{
  "model": "model that predicts concentration at each pixel",
  "dataset": "reaction-diffusion patterns (Gray-Scott)",
  "train_examples": 47500,
  "image_size": 48,
  "crop_scale_min": 1,
  "horizontal_flip": true,
  "translate": 0.06,
  "encoder_arch": "poolformer",
  "encoder_norm": "layernorm",
  "encoder_norm_position": "pre",
  "encoder_activation": "squared_relu",
  "encoder_layer_scale_init": 0.01,
  "encoder_parallel_block": false,
  "encoder_moe": "top_k",
  "encoder_num_experts": 32,
  "encoder_moe_every": 1,
  "encoder_expert_mlp_ratio": 0.25,
  "encoder_experts_per_token": 1,
  "encoder_shared_expert": false,
  "encoder_patch_size": [2, 2],
  "encoder_depths": [4, 4, 4],
  "encoder_widths": [80, 160, 320],
  "decoder_norm": "instancenorm",
  "decoder_activation": "silu",
  "decoder_widths": [32, 64, 128, 128],
  "decoder_blocks_per_level": 1,
  "decoder_block": "plain",
  "decoder_attention": false,
  "decoder_upsampling": "nearest_conv",
  "loss": "mse",
  "targets": "concentration",
  "optimizer": "adamw",
  "lr": 0.0011,
  "beta1": 0.9,
  "beta2": 0.98,
  "eps": 1e-10,
  "grad_clip": 1.0,
  "steps": 9000,
  "batch_size": 128,
  "epochs": 24.3,
  "lr_schedule": "poly",
  "final_lr_fraction": 0,
  "warmup_steps": 450,
  "weight_decay": 0.0
}
Rows from block 0 of the decoder of a small model that predicts concentration at each pixel, named by matrix and row number. Each number is 50 + 15 x the weight over its row's rms, rounded and kept within 0 to 99. All counts start at 0.
After each channel's rows are labels from the 100 images, of 14976, where the channel reaches its highest value: "top examples" is what is common among them. Only what is clearly more common there than usual is listed. The data: reaction-diffusion patterns (Gray-Scott). In brackets: how many of the 100, against the usual share in percent.
# conv: 3x3 conv (decoder.mid.0.conv.weight, 128x128x3x3, each kernel summed), inputs 0-63

conv.31:37 41 56 26 45 29 80 76 39 59 31 58 66 38 54 37 56 47 63 30 29 75 47 36 56 37 44 24 35 42 41 45 27 38 63 66 68 35 41 51 64 56 51 53 55 21 55 51 54 64 60 40 43 66 76 38 35 47 57 56 67 49 63 47
top examples: embossed (70 vs 40.1)

conv.111:29 53 55 36 72 33 63 66 31 73 47 79 63 31 37 66 52 32 54 62 76 69 56 51 48 53 54 48 44 32 24 60 65 62 46 61 69 58 56 52 39 64 53 50 72 69 64 34 54 39 62 50 45 58 42 36 61 50 31 58 40 31 53 56
top examples: embossed (65 vs 40.1)

conv.50:34 53 65 67 74 48 71 47 43 79 53 74 42 33 47 62 60 44 54 42 54 84 40 46 48 48 31 51 30 73 54 56 67 72 40 55 57 38 52 41 64 54 47 56 53 57 88 52 42 62 44 38 43 46 44 35 55 59 49 38 45 52 89 40
top examples: embossed (76 vs 40.1)

conv.72:38 50 39 39 83 18 56 50 71 59 59 76 25 24 57 59 53 31 65 51 77 55 45 41 38 48 20 73 37 50 52 43 54 26 60 51 63 71 62 40 34 66 30 61 51 42 67 45 51 64 53 45 39 52 22 58 66 52 30 29 51 46 64 71
top examples: embossed (75 vs 40.1)

conv.8:77 50 43 29 52 46 42 45 54 96 30 52 54 57 55 25 49 70 57 35 62 55 49 24 56 47 40 70 27 67 43 30 23 60 46 47 52 50 50 36 68 24 55 39 64 53 38 76 48 38 67 39 31 44 35 36 43 52 55 56 67 28 57 46
top examples: feed 0.078 kill 0.061 (36 vs 6.8)

conv.56:61 56 11 47 61 50 44 76 54 56 85 49 35 21 63 86 49 51 52 65 50 59 55 42 47 39 50 59 62 82 49 68 65 61 52 57 42 61 56 40 48 38 31 58 42 48 24 46 25 58 31 43 45 61 57 46 51 51 27 40 20 15 53 49
top examples: feed 0.078 kill 0.061 (26 vs 6.8)

conv.51:71 40 50 65 56 37 60 49 46 11 52 62 34 67 70 29 48 43 46 40 37 54 51 63 62 52 46 37 30 54 54 12 47 56 54 50 59 52 26 60 62 66 36 49 51 71 45 51 57 70 54 39 52 36 42 77 51 46 44 26 70 57 72 53
top examples: feed 0.078 kill 0.061 (30 vs 6.8)

conv.70:77 49 40 53 58 72 24 40 56 18 30 42 71 56 36 36 41 49 42 56 28 45 70 54 55 49 68 45 53 37 53 40 35 67 27 55 49 38 55 54 57 14 67 60 59 64 33 48 67 46 50 40 45 65 57 48 36 56 54 53 51 53 57 39
top examples: embossed (74 vs 40.1)

conv.13:52 65 65 44 60 25 65 31 49 69 41 76 23 38 43 46 58 36 68 43 67 54 65 46 46 68 29 31 48 63 47 54 41 63 58 29 25 60 57 25 57 56 27 34 29 31 84 56 64 52 45 47 61 30 15 63 68 71 28 56 46 58 44 56
top examples: embossed (65 vs 40.1)

conv.33:59 26 68 56 66 50 85 49 29 54 58 58 54 66 49 59 40 51 51 58 73 71 46 55 37 49 71 53 49 27 55 48 43 56 48 21 33 57 31 32 40 45 43 31 43 18 27 53 60 64 36 21 23 47 34 55 42 61 56 57 45 38 74 45
top examples: feed 0.078 kill 0.061 (43 vs 6.8)

conv.122:59 62 17 61 62 53 48 74 32 35 99 51 50 50 66 40 50 68 67 30 59 23 63 33 48 27 58 31 54 63 51 39 47 59 47 56 58 52 52 52 58 19 36 47 59 62 32 76 41 51 33 45 47 52 41 64 54 45 63 34 53 64 33 65
top examples: feed 0.078 kill 0.061 (34 vs 6.8)

conv.53:46 66 41 30 75 46 74 63 30 51 98 80 44 32 44 50 62 46 55 33 53 38 38 38 18 53 53 37 50 49 34 70 75 68 54 55 11 67 55 23 41 62 34 28 59 55 66 54 48 53 62 59 70 59 46 38 66 58 57 73 48 24 53 45
top examples: embossed (65 vs 40.1)

conv.88:33 31 25 57 50 42 33 54 64 51 19 57 44 77 51 67 54 43 40 58 59 53 54 49 66 62 01 54 36 42 28 69 65 44 53 37 47 66 32 60 75 14 56 42 52 22 87 52 46 58 48 36 51 61 66 39 53 42 48 61 63 42 54 45
top examples: feed 0.078 kill 0.061 (25 vs 6.8)

conv.73:64 61 49 32 45 45 37 59 33 31 38 46 52 64 56 37 45 80 39 50 46 45 43 68 51 30 91 49 58 29 59 64 26 48 47 73 50 31 38 66 58 35 91 64 77 67 21 35 49 58 34 50 61 51 79 52 34 42 40 47 49 41 36 68
top examples: embossed (75 vs 40.1)

conv.46:47 62 35 70 57 55 45 73 65 53 60 53 44 39 48 77 49 57 69 53 28 28 63 34 55 42 66 42 70 58 48 51 48 57 31 79 25 59 61 31 44 52 52 52 54 28 71 68 05 35 55 34 45 56 73 76 61 74 72 57 65 43 48 51
top examples: feed 0.078 kill 0.061 (33 vs 6.8)

conv.87:61 28 48 30 70 45 42 29 48 46 75 69 54 40 48 49 55 36 30 61 74 52 66 40 39 66 38 30 49 19 42 38 50 47 43 55 45 83 68 43 50 37 23 33 54 64 69 54 77 48 68 46 47 68 29 51 51 46 46 38 54 56 29 56
top examples: embossed (100 vs 40.1)

conv.40:16 42 37 45 60 38 44 63 40 60 62 53 34 25 65 56 64 30 60 64 63 33 33 43 50 49 39 30 43 71 38 47 64 62 60 47 61 84 74 14 47 67 40 43 41 60 55 48 44 49 77 63 65 53 34 27 58 74 27 22 64 32 60 65
top examples: embossed (68 vs 40.1)

conv.89:75 84 44 41 75 60 47 54 63 25 82 85 49 50 65 47 64 50 52 21 56 38 53 46 38 62 57 42 66 32 63 53 62 56 68 49 60 70 42 52 32 35 28 51 35 64 40 50 28 56 50 23 38 72 49 55 65 38 59 53 61 40 66 32
top examples: feed 0.078 kill 0.061 (25 vs 6.8)